From a checkpoint of a small multi-label image tagger.
Model: 3.39M parameters, 32-pixel images, arch convformer, norm layernorm, activation swiglu, patch size [2, 2], depths [3, 3, 3], widths [64, 128, 256].
Training: soap at rate 0.0029, 9700 steps, batches of 128.
Rows from block 6, named by matrix and row number. Rows with one number belong to one neuron. Each number is 128 + 32 x the weight over its row's rms, rounded and kept within 0 to 255. All counts start at 0. Numbers have three digits each. After the name is the row's rms in percent of the matrix's.
# gate: MLP gate (model.blocks.6.mlp.gate.weight, 672x256), inputs 86-171
# fc1: MLP up (model.blocks.6.mlp.fc1.weight, 672x256), inputs 86-171
# fc2: MLP down (model.blocks.6.mlp.fc2.weight, 256x672, transposed), outputs 86-171
gate.130 086:127129132142185128125137148196122150127154111101089116107179151228151142131132126104221130158167132130150108152184140127083129113129201169126138129139100132114121137219175103136093127123127137128177154125109125150184214172098125097146194143205094136124140089
gate.131 146:126165128131096131128132220090113170198132165142110092128205128084120091206098130111112129144132131126108142116129127121134129125128118185120126125127078179127104127140182129139111100068113119224142120128127125166146094085127132113129125129126137107128135127
gate.132 097:132176129129125182119104124167133138132110130130070167124118103129131178138165163112131082127120089117129114123114165129136124126128098128097112092101170232103148126000085128157143105144106127144177115145112127125121123153127126093124248122111129138148129165
gate.133 134:097138133173141204144129123133138117124216088101160123126134174128131118171118147079129133138195130110132130119128124114110155255115128156112140131126160125127212119103142145165135132091166128140157117128128116115128130153126194126128117106121197138166098126
gate.134 158:187088169117150191065128147125189128123122139238086123124129198135128145100137128128149075120095117132215119114113095106128163034075143130138134135170090159133123248124211129109234070127104082173120128061157128184146128109131151130146136137128135127128203153
gate.135 011:128128128128128128128128128128128128128127128128128128128128128128128128128128128128128128127249128128128128128128128128128128128063128128128128128128128128128128128128128128128128128255128128128128128128128128128128128239128128165128128128127128128128128128
gate.136 145:127153136152040133127128085093123126101119086128175104107051124061112095130132148090140122163143165044129142178158120124120128110117135116110102155102131136129117108149172103116184186151132133134055132115094125199130138155116170111116102143210104128138129143
gate.137 131:112101133145125063118163130127139146129126131089216128130110141128139148172114139124156130148155131115116125168130133182165104160057172141087123173120141135124101143133126128075045113133136131049109118141127141149130132128174136178124128127131137107132147210
gate.139 026:125137128120129130103128120142128128130126090069127127125000112129128127128131128129127127255127129158129127128129129128131128153128152175128124128127125128133128178060160144129128201128000135127128129147128128136128128127127137138147130127144128136130128170
gate.140 090:128129120176176194101127199126129119107149121128125128128124123124127128091145057128076129129123128149126197116053130093079113127126078131155132130126144134130134125116125130136124128132119189137116131147125125112138126139103110080074118126056177145132078123
gate.142 009:128128128234127128128128128128128128128128128128128128128130128128128128128128128128130128128127128128128128128128128128128128128128127128255127128128128128128128128128128128128128128129128128128126128128128128128128128128128128128128125128255128128128128128
gate.143 081:148126132113133115092154143124132130133128116147109131105096164070126131128116127136120160178050187121136064127124150135129139126191127189114101197138038112117137123129153115108111129131123151127175133128130019111129098124130144121104072115144130134128180136
gate.144 087:215123107130141075117110147129142127190185170118117168135112147121128118116128118131148126129116125128159127140092133129096147127168122190128077157071119121131133154133177242122110125197046100171165125134255107116118123131112082128108134110130134106135117142
gate.145 125:087126123128052099073123163123139147096122130170129128120148145178107134168099121132131097125127162087088104146162092083148126135101110133128066130129042150094102151225126120127198127094126112126105152139157127188219136104154107155126167117161124180132162128
gate.147 120:129146122180136128129121128004185126102126110090128121158132121124084137197103113127123090189153108122145105130118127132184132207127168141154128129151130112136125111124115139208079143128126112109127117141242078092086143134176129126155129105127117127135120129
gate.149 010:129128128017128128128128128128128128128128127128128095127128128128128127084127128128092128128127128170129128128128128128177128128128128128118128255054128128128128128128128126128128128129128128128128128128128128128128128172128128128166128128129128128128128128
gate.150 115:053134132174118201125129126173129002172127125144117074111149181127107124121141150129129108128155116128100158128127102136135126179027123086116092131116081130121143133127142103129121083121147128170132128169083128128108133116118128130128124089164128142129105133
gate.152 055:031128100095025125083216118131063117141128121118117101148128129127054071128109089127103112129105158161066128159125141225144108122129167107127129125031149127133139134143140129075143128130123149130127117168133121127133129128051140084086118128147124129063071068
gate.155 014:128130128130128129070128125128128128093128128125127112129127129129128180128127128128129128121128127127128128128128128130127128129128128128128127128128127128128146128128128128128123128131129128128128128128128128109128128127128083128127129128128128126099128127
gate.157 064:131126131114131128070109138166129154120111113086147106184109082153126114128060034125153161128135131030116103130182127126085131122076132005061037174100129205133211129152131117129125168130156135123126140114137133092141103177036128159119110124132126134128100131
gate.159 123:188120114092169132132127129143150142186157125146105137108134099120118103067136115132062162127118124069132138100161147148133102132129144122082114108046145108128122128143131117134168133160127086125114143144194139180210111150109137224117136152063131104154130195
gate.160 113:116126197123140138128140182164128187128128128229126122110123134112127186128110095148134047126121106124088126076134143112123113119129178130120127081129126126127129132154152126131192144129128177173127193174071126127131129188189142127143127051128128131212119078
gate.162 118:126123118105131143151125104100124131130149123116079171127015126168090127142112176150134116162128094133108128143123067115125129079131138151074128149079242159124125128139168102134144128127135194151137127134129157123127076128129184128171125119240105082177128128
gate.163 077:120120109137160134154138014198073198139150098174113129142123130107134148126116117146143154098126174152143145119125129131137111085094162129107187128129138152134113163131034144108118074131129111125128152112142116137088149162110124143084140105130126128146142105
gate.165 128:135166144191126153125179150131101121119143123075130200128061012094218126122143160148103111183144119125147106159099134120145125125130136131130125076122100106187129122120109126083061141127158113110145128144111151118126134099177102167141192113015118175123127147
gate.167 128:135131128059245127134165133132070109127133093135153120061136084180168143136120128165140116137103121091201156122123126124127134139143129131115255104128125121127148066205136127114129102159134126117123129156138117178127070154123126116211098126119135179209149127
gate.171 134:132117086127138248125119127213146130098215125141181128086106131081103151129070127120041107127137110132109171120139173126096131000095132124112115111133154099136124175219147126094136130123073040123144149117127108132209172129143188124140127137152120156123123084
gate.172 081:116133160188127131118130132168130086015141128124174129127138126128136166122125126132114128112139123128094127110125128162160127138114132157122134129151174118127150124135183203076128084080138209117134129125113123131129109138086125133132129195139083132003083112
gate.173 110:127129133167011101135121126129123166120125115189129134125129146084095192127172128060117125201126211130119120063143132122143131136043122128107117132176124134115055125139128125128143103132118135128128122102097129126103125132138082126126133132130135116116174128
gate.174 059:121140140076133172122156101130120144220126127125146127160153123130152125116096010242151060125125105130099130233122127119140131179090106123118149106145139114118155140097122128095086129128136117143193123113121109122117134127132122073135132124108151133119142170
gate.175 113:113127138121123133125130131130128125207147108099140124132131138128095142123127068126133129149095087124096130130206127139196101220134058130124112130074144138118147119122102163132095130155086118109109114128142119176129061127139121132133130081096145127108116093
gate.177 095:125138131093146132166159081126130130130123131122128118040120104170000128137038126159137091130140128129128124046128133143096105067148145141125139168135113080104126145122146065110102084128128130049091127125134137151066177127112117128125149123190131121134153062
gate.178 124:127136201129121121130125136125117176128132104191102095157124121128129093145054127130105113126003111136125126113126126255133173087147123125121112127129059136129126127189173115122128108126042129130129082181161141129101130156120084129095125134133073127112129128
gate.179 005:128128255128128128128128128128127128128128127129128128128000128128128128127128128128128128128128128128128128128128128128128128128129128128128128131128128128128128128127163128128128128128128128128128128128128128128128128129128128128128128128128128128128128128
gate.181 146:161134136094127127149118144098121120165067126135125172137067141128142122120079128130127142136068154180125110108135106123105127090141128106198128134134137130147128129163127167202129091172075127021154131241162110106124117122000149128109188129145152114133133126
gate.182 086:129130129142127122176101127141127149164144125163130126126090203123197199104127213130136173077117111057122160144123128123127060135151120128211122116075113098126127084123142147198120094155147163123147129184083121203152063100154071128127118124130108107172128086
gate.184 085:156148071141123135120168142144085127209127055145137119213139129132122137108114104125092157123144130130133132180073122128146111130158119140097160126121144119107071137128148166131017121124134108119116144093135106128127064165176118124124135140156096130157140158
gate.185 098:123118151126225182169176162112113143144129146124142090129131128128114161128010118100124129131151133133127179126126101127116129075128128126198132081142125152082128123126131139108083128117129103156136137154076137110112089127112121111135159124143098140124150063
gate.186 042:037128000184104118054151137170121086131180171203093130098103136129076130114130110126154137118192160180156149151135111132100120102124096116131135134103134094136150174078124124129036087127124199143169136114098138170132176068125106113152143132133124123142131123
gate.188 633:088137128135095187083118128165127134149167128061171081113074102128148125204125104128140064132045140128092199152128126149190105207123121127155093119111139174125128152129133112130169185080127200115151118157113119138128177130149116129134102136116146139105136188
gate.190 062:137128128143157137123122186152130128174132109132118142129154148128132119142127129133094206127140090139119128161124137132086127192123138132147213120144128128126137127109139128127129138162133128133135119120129147128127135127084114116123119132127124128126070101
gate.191 139:151055125115127075133118208154111114134085070153100139166126123190139191181102131126184122085115126135120190144138128128125167132128116037155136122142119124122141066162132140126173122132097127116133086114099109150124132149140077128126219148099129161101143142
gate.192 161:075114125127170115121122183132130127131118117105140161066129099128128133125130128124120090149134106182131146128128139127089129133140127070199147137122127074130072107128129053124128113148133099175128126124111077111133128213130147121126196095113116092129126127
gate.197 076:142135129156135131124070073125132127223135130122128124118133129129128126128131131128124128128130084129123127140028127128127134149133128128102120128158127130131129069159145125123128146169129127113121125130127248167146129131128107123148166125128196119125069229
gate.198 020:131128129127128129128127128131128129156124128128126128128127128180127202127128128105128134127128076128127127129128139131129128127129115127128128129001126126130153181128127065128129128128127129129126127134132131208128126128128128129122127221128127130203107128
gate.199 133:130137123179131130118149134070173141080147121120196121133126157107247141068132140148133148129254137154110143128132126152128096130134104112161127128124129151121128117145074131131112118125147130129101128150133082216103125204128128129136130135129102125130153157
gate.200 188:123128122137128130092028135147104150070128125103119127128056066094146124131163121122200160128128183166101144146128065111142116122131093121137048129124148085121142126130125169138127153110030176070111106128127079125124084128158120129140107146127216151128128187
gate.204 150:144129128147116125126116133121133117126142100111161128128144137129126106128141136128130109157135159127128063116168137208133187104129095098127129130081120128126133132131126127126144125159126130076128141122091134129141128089126131147104139108116121123119000128
gate.205 100:125128128158130106117167114128179138210112126129128218121147126130125154128147146131117133123183126161084160131102128116204111091128143199074166166038110133078139130111196127130129123151129137119119136125148138080114130120098117113135131127000116133103120165
gate.206 135:130000130128108128131142097129132173110158129103126128056129134088131195164128121184106120127129128129104133132092156125154154128114132126128086127130129175091147100120128128158173128113114182105142246126095135130128143128150126106127137086126091128087135128
fc1.130 087:147078071129131001155161219141125109096146090098127028101120126133184133158131100050155118125145046138157136095117135147105154127123153137139116127120101145124144121121154130123130141102134239148138116126107110106118163159233137107161139113094107099135146095
fc1.131 143:123138129102130159169107110103126128059131160135126212045129127122140128146128149184122128129090135135157123129121116125127122037128128128053127128108165133123103131087122118128184130129214118122130085147122159129092130116100128098183158122199129130194127095
fc1.132 111:153125157139125143073151128218128127131144126141174111128129121131151092164152081129130146063128131124050073118184133104132121122123131132113198201066128138105126156134173117127126121152115125135140204124133117152117117067141086101127082159148127179076126141
fc1.133 160:128128129134127124134135149129098117089131038076129133103130117128131128148131110152123121136151140128146225060108129123074103132153106150220128128034126146145129125097138155096120038113155126107127135087161131164104162128133128111110168124131127175112129148
fc1.134 149:089130129118127156123145120134116109128125000151106146126152141148159123133178091134130111119155123087124119147154125124123125106168132118203055096130057205121118147130123129132134127144208114060126122154130123161121157134072105097118096114083129127130129128
fc1.135 010:128128128129128128128128128128128128128128130128128128128128128128128128128128128128127128128128128128128128128128128128128128128128128128128128128128000128128128128128128109128128128128128128128128128128128128128128127128128255128128128128128128027153128128
fc1.136 166:134167084129108127092129124103178141126031112105147155109134122125178128151199136113124148127112129131075101125131119059088127118152186102156107126138128142098113134107121137230138125048124129131224086169137138036130188112128126093054177104101144132101177141
fc1.137 136:147156103120186174049122135132119075083095178157065128108111127115125061160126117121189134124126095129144108133129126112145122113130072130167161127119127151130136197120122122165179069151093130140157178129129128099142137131158077121129183125128128135178120071
fc1.139 024:128113129115255129128127132148127128130125151064129129126000128128128129129127128124130129151086126128128131127128128131128128128108137193128127129162126049255128136128127093138144137129117147128128129131129092162129119130127174207129138128129129132128136134
fc1.140 104:182114161086127086125183068064130137130129129121099123123134167155115131117089130108116132174155130134126160121046131185124149125115138042135128127136109134112173032200249043133131125122131076125107128161125184123132129128130089070134122122128118118134128127
fc1.142 011:128128128128128128128128128128128204128128127128128128129026128128128128086128128128128128128128128128128128128128128128128128128128128128128128000128129128128128128128128128128128128127128128128128128128128128128128128127128128128128128128128081128128128128
fc1.143 082:129128072125148117063128151157150121212136147137123141135171133127153084130127134084127112119165121127126141129130136120116120071003091121129162138127092159153111123080070205127181129094133099118124118136170189152139153177154098127126194132075117106144123149
fc1.144 094:118125154175157159093128129130171130143129155100131142138147223097140139143131127145130129130130144116177075125075128131127128177121150125114027164116123143124136245126145146075135113175060121158129123127136124129109115127122103223169127130128157125105129205
fc1.145 129:164128130128117111162116091141138167150129136205128121118120143176044128114128116147129128082105141060089126155122126127102095196125130072128208136112131126126143118133179136152145105246125092089085129111177121124134130104107134135200123165131217128120128116
fc1.147 134:123135122158098042131136127063135124127128121074019129171104141123149186220160111177156126121162142126073111149105109141163138164088141120142132136133122133146129108039116145194119060148126116083040118128193091135117116141165115131185126138138120094135126103
fc1.149 009:123128114203128128127128128128128128128127128128128128128128128127128128128128128126132127128128129128128128128128128128128128128128128128128128128128128128128128128128128128128128128127127128128127037128128128128128128128128128128128128021128128128128128128
fc1.150 131:177109148171125138108102130124128146126132138097129127186228136128129097128145128164139111183126130129088129123129130121134131131131129141132133188120128127119134100126131128132134131092098157110127135121189109117128202068126170115120099128149185132127126128
fc1.152 070:128125136128109129130141128094134121125127060148182130129140126094124127092139049115128135055089000122126119205117131110182105130100099082130094152128126125112140143197134154178161115127117166126135128104129131087128135132055123095067130129093119126073089116
fc1.155 019:128070126128128128128128015127128128128128128128128128128128127128128128129218129128128128128128129128128128128135128000128128128127128127129128102128128128151128124128123128128128130039128128128128128128128128128128223128128128128128128128128255128128128128
fc1.157 095:136133118129122097130129127255129122093121159171125118130112066122091146128137139139115162135130127159131125114135129124126129138141135128167132135114115149016129094086129115121127124154118131145102127178117128120076129117202033070127110134122124122124129074
fc1.159 159:139140082165044152186071186112169145113107046167128129131100132111124115124114055121130117129085149128114120137129113133116130139042131114133129134114135127133114098133138132096135116149150123118080104129128141127123129080103102160130052132128129132061120116
fc1.160 131:128135120127132093114144178132156144123148118141153120081135127130180117130112129051127128161141138138132199125239126115053140148132109123110132136128126126105128125111120177126095133099174106133205122132195124190170106126114133131175133126117105129154142092
fc1.162 126:129074131136129200192122153133128133128132133143162133203145124128152043114120130105127032128103084128147134126128128129127119129127128126128081148129133136074092055103101139129150142161128208180127170104128046128121137066163081110125120135132164154119131149
fc1.163 079:119160122107145136102101067129116127101104145132127085130121142165138129101134115128086228133108157164088124159083089101131149148129139155095079121109111154149135131128209128047076120171118103131119098134122129111135123128065090124130106137147146169065156128
fc1.165 148:148124147255122128118114115158098155129099150127080109123128116101117129162155113070197125144131088157140152077177131161127102173128128168158106142157109144136121090136139116117109113126120062076153139106141136128127177145129094170126132123153114128083126061
fc1.167 159:110204129129133135129135139202046125109138129126131132075157172127154167077138146152148154110155124101127155128158127126129109173135162125126120077135127129155133068197133128124127137078144127155128139067136121153126101017144128125123123138130155122124186153
fc1.171 157:122125095123128065129123140145128118131139175122118180132127090147126126098131132129146139107079155096128111129145128136187125159148100130139129156119123128169075070106131206159130129152140131086128118038079145128119052107121128127104123129078129129131137129
fc1.172 085:144129113131127121139125130119151119130122129077137117107121124122118123209245127153158136122126133144146102141107148144110130122126139128174127230135024124067110132206125111151127131120119080161035165128222050134143135110120129142134114094120139111135152133
fc1.173 135:129010062125138136136129148145089153137094122125128125131129121129127206214110065133131126121126059128110206134147141132185111177121091052169127127127129131165050126127113111141129150129139128132127135082128166098113147245128157128125085129084171042140127122
fc1.174 069:131112157098133177118148255090075148150187124120129131091124150140161138101177112183063048122134110132174124129141178126129139103143128111130119121081127119080149134213126112131133132154126102168131138141126128129145150136134127128118193087128054130166164126
fc1.175 153:112134121104103127128145145115119134063126072140129130137127146145128132094128134123138127174128111143136135066115129129124134108111139129129089082121130175171128076098146099122182126127130126149121130125129209119126124125109102131165145135177181131123129141
fc1.177 110:134147129165117127126070144097126124145095174207150123125120127110129118116151133126128128071130158102114124198109081069126129128149129130135096126151101082125073155127076120127173067129121070129133111123068145093115125067128127150073109125074130131127155148
fc1.178 153:126129095102132048128114106129215133126128132077128128063132148139118126128152138128071155128133113135140088133136087130097125129131184122035129144126128155127153128224136076065149130108214072142124129127103141178131115119151132070170123152146102092161171119
fc1.179 005:128128128128128129127128128125128128128128128128128128128128125128128128128128128128131128128128128128128128128128128128128128128128128000128128128128128128128128128128128128128129128128128128128128128128000128128128128128127128128128126128128129128130128128
fc1.181 162:129132108109082148129124148130130134127124171143124212133117101050161123139091130165210181097194126155126103158000113121154129167174130134102119135081138126143168148127111103130129106124076118066210126154125105128121131019123133129108072134111144130129128165
fc1.182 091:124134151131157132141080220128106136122124091124124125114116129128180125118100060121111129117127096083144125125126135103163116115131150149125126129057130129129103100147170131073167129177145146182096126159119092151130133138138125119082097124128142140120154097
fc1.184 091:163101080086134094127129172121121111142236144132128089130127125117114085091094170190109153128134157107084137150123081126118115131128131127140130136124137132099201134126127114089052207195026121118156118145152129129143158132093048122132135114125152073119157126
fc1.185 130:134123127118063139138101165139131131129195057135117128128130078130146132154132128128034141122075146128128110127095116127171153128149126163124132130120125129128118018122182086133127150172177140021141128193132127175126146128127126097128089119092085128108131126
fc1.186 043:129120153133144086100127136129174134093121118172141024153116249119121125032134112138089138099143157119082087143198113130128116144127135053136195136133120118138152181142130174127149185155110109130141213129123133193139112137125127129115101094088112109111097149
fc1.188 358:162213129101088061103124126114201128131140125146098097076092185169128126071130190126108124084144177106166157128135063100129177116116132097073128128128118158255240102168170057131131132111088128090117128126146143131128127128123129135171117161103129128128069143
fc1.190 064:137133129133128073130214020181132146141145255142126129123118130132108134128131130127129127127090131060126095128110137121130122129117130071133129088125155127170042083104136128128131128130123129127127127088128126134132130129143078128172138137130124138151141140
fc1.191 142:142135151181066129124124134123122127088151082021136174116150132113118126121221120164126129117107122145109107130151143135109123141128131191144106146156162224128115106176088202146102170131124139124139148080166129163111114161118149111130123084067130128104107128
fc1.192 146:130127132033025107134086153076137128129154155141175167129123096118157131084125131116125111121128127205111083135126132113137136141205082128121109133121129171085158132127221108129171129097188232051106094208123156086117128169133130100138098118128123123129130130
fc1.197 077:125129152242129124129129155132182127113130126128127109135107092128138156187125129141105246168143090055130131255131133089130079168129099122128140133108128128125110100126156118148129115125127132151245136127130129135153106128129126132120124144041127128128160076
fc1.198 023:128116057128128128126121129128128174129126128127128127128129128125128123146128128116123194128132127128080128127129129132130128130128148129130129129129135144255128236132126129128126126005128128131128128127128129127117127077132129130126139000128150083128124129
fc1.199 167:194129118246166140121080092175110172141128195151142164117137110141087124144100142105112127099142112101205130128125123116124127131118127136147116070085142125149128190122127108086143124173133069128146127130147124135150128075128116108126126064141110143128119106
fc1.200 164:130111142161117119168127124153168130129093133129148134111120138138178111201132072155128122130131130064129128072135087123145127155111128125128153057130088127125129126091128118125129165142200188165166150126120125140144142144089152130112117074108151066128129074
fc1.204 196:126125128127129132100138101151140153133122129135126129125129138128132123063114126112122146112069134120115157130132121000094131134141128141043145128131133116083130173122126075101058129112128128134128131157145127134127042145152129126129112136148129128128255109
fc1.205 129:200125132139124155000094131121127142092130124104115125128128141118121140154140021115131136130122141129169122125128126145075123145093164118185112137166127125123124117143123128124119107117114132128126128122137126152132149130100137136108126108119126128129130124
fc1.206 168:140000129126184129124145128132163206147126224129136127130152130095121200138127114095130100125142136097109011100109130134122143129128143141127137132102124127125127133128117128127128116127127162130128137125116166095120131128158167124229214056136143128105110128
fc2.130 094:128118131089130144145147128057118064127092157097090137116138135125104142099161155128156195146142133126128130147138126149135091133205090170118125136100123146061080129130124144122142180118124201139150137123133122164146100111151211130117162148138144127125148116
fc2.131 169:129128075123144118125126126146128162113122101133143128139098130146171132201123130088160121124152179161164152147180213043131072131113123122128130099127118103124126129124134128115209129225203128145123135118241146091127126208127131127133129102146134128119122127
fc2.132 099:129128132062236111121051109107193114126129152147131124125137124132088106207133127016170146147136138125145166179077129145142090127146130131121126130131122116166130136047084121152124134142093108124127110118132118107095136198255114112108148126128127158095125132
fc2.133 131:128135093154124112057157130118127129119132110126126133125194100127111128111121141124115111116130089080137149130135165203078089093114146036166097133126161126127110126129129098127129143113139107128131033137063184073130134124119130136131128102147130124129123159
fc2.134 150:160127130137164112182133128137191128121078154116131121133090129127121181127128131130127107129157128117124121102101148207027133120043135108091068098126120129128119149122187128204098125165109178139123083188071067128141147138110077143136127139180075128123099134
fc2.135 008:128128128128128166128128128128128128127127128128128128128128127128128128129128130128128128128128127128128128128128128128128128128128128128128123128128031128128128128128128129128128128128128128128128129128128128128127125222128128128128128128134128128127128128
fc2.136 161:121100152168110074139146097151132166152121181169176062179178112096113212173106142096124099150115205084131127127152123121170130108136165124142154111234123129146120136106098141159130131176094144128152125164118114098143178143176153129052140130130128097130119039
fc2.137 130:209136129107123126076061094137222127119120079129171122141158109148183135128132152125125131073114114125188156108202197130105207151121127115091117044130120132152101137130125128124184127182162069117118156158140052082172116176150108137140132141132125129114071128
fc2.139 026:121151128136128128130069126179116123128113129094129128135129128175134128129126127108111183013135125128128169128182123128125127126140175128116128000128160128125128077128132100126128127128128132128126105128126128255129130129128128127127129129126128128255126129
fc2.140 105:142152155129130169134128128077088156130125149107136138127123202128126095154142142109135127128101045136134128141110106166105128129126127131167128169130127240146117094238176127141146148137157142129120138116029127114140127127128128127128205165070116090125121137
fc2.142 012:129116128128128128128128128127128128128000128110128128128128128128128128128129128128128128128063000128128128129128128128128128128128128128128128128128128129128128129128128155128129128128227000128128128128128128128126128128128128128127128128128127128128128128
fc2.143 084:095129101127151132122134151132047156149143125125091119065083163097139101128119143149150136213137128102143127129128159114142127095167127175147136139158132167053140128127118069124139089134134129132127097126163112142127143143134138128169121055131128133134155108
fc2.144 077:108127122139139124123158131115079118096130056136078099114074164158255128190131128128147148091101123124115126083141094114105173051112104137127139130141131068134128125128168129076124153174149050125147129070200116235136100131162131126124091119127160144122081108
fc2.145 129:129121128025196125116116128124125087139123163168080086133137122129109127161105101117129146135132117116178131134059137131118120107137083097131049119131127131134144195143105125128122100129127108150128130133139121125095097187121129122127166134146101153132173134
fc2.147 160:128130143134052008089164147255129123117178123093133159110099138112112109100121124112168205110130144152126118123122179128114150127101166107192131132128067135156122127129126166127169080128147132114000120103161106113131134124124126139128120127123105128137110137
fc2.149 007:129127128132133128128128128131128255123211127128127125128128122127127128127127128128128128145128128125126125128128128127129128127255128127128126128128130255129127126127129128129128127130128127130255128128127128128128129128128151130128131128099128128133153128
fc2.150 114:136123148097121127103117122119044119129154142129126120114200123153161044072162126168018112132157167123172130127116116078091090129100194116137127135127174128079137165128104127121191122130130154140092126167130079167156178122106168119124124141216125117129113131
fc2.152 065:174109185143129123146124195073124098131135126121120073142128113130084129031122107130137123128052197137119053157122141165219130089117141113129110130088117123120131117185152127145149191148189128130184094128128127132033255127018150129132128136195131132125095149
fc2.155 012:130128037128128128128128128134132127130227130129123132191132128129121127128128072127124128131128128131140127151255127128086115128120130127129127124127128210128134127128129128128128207128128129128099129128128128128131124128129129128128128135128127126129113126
fc2.157 082:131098127171094128139127127128130129136063062145113123104128228138126161112125151146131136124117076145111138127114123244000151172132128117121140117188128160122128130128137104129166145159128134163118183172062202123128131182200131134136128129138132128133127190
fc2.159 154:127160120049109152136082244118136112138170117135125167053153140155141110131128133128168126140135096174190160121130129114125130124123075140142154101120154175115122115053083129130113128109135157159103083131129132221226103152152163092056073072110113082149068114
fc2.160 125:127111126159186128134123124137117112125123136116063145126128123130127032130128171120105128093124116138179087136137122079134121155128126186130138134108117133138127145095125150131102074043109129114136071160078128154118112051123181128101129162128187102074086129
fc2.162 118:130129126152124128165136126121123055126122139092139124238124145122186121155129145136128115123227119121141200124119128107166125141128130132078106056079148126101130099135122130156121072119128132127121136128123065127112040099123069048137000057132125107116095141
fc2.163 073:076189125055135138120134136111107125075111080156132124062132068157124175156181137129146112252164058150124140130118132119110155115177170111098115130162133118166132136131134092126033156060118127101197128144054135105130134153108129117118090108126114127186123102
fc2.165 138:097143151174147132127129131161112091006128060144118123136151093134139201123147145120086104148181082174134103107050106115129157128183129133130131115129156149176124113127163129153112148129133128115126070154147094128129080100126108128138130136146136043121070152
fc2.167 149:146135142095116135053156124126189166129160169101123153128040133069122186140128131123117092069130219119080136115148133189136113082136111108134128128113132044190250132132125137121147117107128178130129156162137124116122070141166150128122118141084127130126137161
fc2.171 166:129179127126106131116122100117093105065112129160078154114081143115141121117106140109112151096136134126164128118122144128119165116126129183124129134115087110127127075093137134132133128098116110208113081132088130123130130017093112122102127159122128088151126090
fc2.172 091:137132037147093101130135132119128057117112128129134072122136108129116127181104157132133110124128107121122151123099041144190131096128127091142113128129129127132122194193182103077128127134124156127131142130130132055130134129156132128124122090134125127150131127
fc2.173 128:178137136205127162129125123157127111128123119143150126132132106142127170153130134128070111187125139119142073078156128127133135093119123124130148107132107199158072130127154127136060141156130180152136107124122129125173133145086144045123121133127152126101159097
fc2.174 063:134124127157137103127181129015103130100121225178144077116212128126130075131116198119094132103129106133125117154074150239174128129127123111053097113135167100145118128096225104130129079141123126091081107163141137094178129115135052120111138131151109115126126101
fc2.175 123:145157113106131131128166130096211128128127039125068124082238128151118154128113159132126127145143113176125084129127176138124156142131129180091169113114089134138126139157140067134154143124164134097131108147087110130125121026126129139166096145202084139131123178
fc2.177 139:217120125115097042124046184121133173138140123237169134114128124091127128056128125118132157245125216129120127174146122109143152142094131146137112128246132198127128135131130128115128112131177119124168130073128128091120127128128121109128128115132104135118147125
fc2.178 194:129096125125157129129127104148135123126170032130141107107187139128126119137192129126123132127136165140117127134196123084129146128123137138129134117190063130126140161120136125084166127185130127168122127124131125129193098141103118144119125131142107128093128121
fc2.179 007:128128128128128128128128128128128128128128128128128128128128128128128128128128128128128128128128128128128128129128128128128128128127128128128128128128128128128128128128128128128128128128128128128129128128127128128128128128128128128128128128128133128128128128
fc2.181 152:083119058175134126128094120100153113132082137157126167104145123120095150123128180131115131062159115122118129134071095136136088128081095146180128129125125127141166214129146153133135137186115128129133176129121097163165128138187078107129121077129134180049132111
fc2.182 087:115127133180118137104128212169102080102103149123129122136075131105167142149193121127133117131126106129126124104109130121087093136123084158139129127138150133155127131071133017096116072140104138143130114133134090212157230189138151130060121136044115134120116099
fc2.184 085:130192121120107141107147121143092119131127129131125150065109121113153158160107196144157128081129129028123098162167110166129115116104069104113139155128220111129042124152125123195112132093096127168128138141100128178105147121073118128171099094162194123124156141
fc2.185 139:078119193118024103117127093084110141095229126123131130096076138095060127148077129130129103092124127159112115152199132129137152041122128211111076129128058119053149172164203136128089159183108142128111125128123109184121115127135091096128128167135124144127178140
fc2.186 040:133137032121112095148127127163142128155125171132233126088185086138142124120124148128156120125133153136141129134022126131130169160135131129112135130165127077180117127157159134207131116132139075119118164125122255109139123129129107101132130034138165157151174163
fc2.188 278:133135155126092030138088131137176188134127129202173097128117138108118191114102112127129127122139173128125068130123100127121241076136138086094130091153104128196130115147194060129145154128124125130129115125135155136186112151135144160139154145128100128125161130
fc2.190 054:129120129130113126128133127131138127130127103127012130063128223127105122123125102119099121133115114127172129127132127128118077127129141129128144137127129127127129113131140126126129126123079129192091121121219118167185128118082056118085128086124127130148123143
fc2.191 136:205056136153141129167128134080128118133121161132073091119130172102115141151247132151094130169102132148166125134133130057137129094139083170170142130091083120067138093119121130133146103132093117104120131122144148176163125066073105186180146095123107130155160129
fc2.192 193:218126116024068123126132119077134098127177228128195132142130087101129141108126128084125128199123132129139130122127129119123173149223121128124070122215134131118125141078129128041161108128161131109037131132110165140134172159171134114137066136142085169123125140
fc2.197 070:085128095079128127105128130128122115120128126144121129088154124128130173134047128136028165128140152071128130169194124120128134140058127125144130082176120128120127128129126126080125136122131129146044064133129177142130224133128019147215127127146114130115133128
fc2.198 021:025111079126116163115027128129128184128126129128130130000128130128173128130129126127055128127159129128122127125128128172127117128127127128128128128129130128147127210128156157124134128124128128129105121128198130118131128126128129128128213144127129115125053128
fc2.199 188:141147120134133086128133198145188120133098136091195129105133022129128128171129174074063135128152128093176128131128124172122135122134153154127128128141109119188130116125125134189109168150125127103134106180163128126182121123150102135034158118083119127129056093
fc2.200 170:132128128179115147130114181128128127089138171129128149089178110092129123131160130060172148138125255145136188121127065130116059128100122133146217077240110197111129114207139042113149123085117129115123155119127126137146148129124123115010085245129097124125114120
fc2.204 127:140119097083137116167134133152117099132132115143117104131106141130135136156129160103133124202131129137124105109137129255145122128116126102131107128136128120146139123153162120123144119206140124153127125135124162129128183140141128170129176136149127160119147131
fc2.205 105:113127162129145136255129131128115137130126139117100131086128132112142128114094115128129156127154116130043084126100109109147122127024129142076128125125126110125131126128129128111224095133123138129187174116128138125127120128171116127125137126145116126129134130
fc2.206 148:142102125056175129120164127149173134125003094075118131157064213074188207173127131062195088130142152119046110134126160134160076127131125079129128122128109128189128123137145125125129125211128132127128143159127128131126128221123129128137128104134128128066136176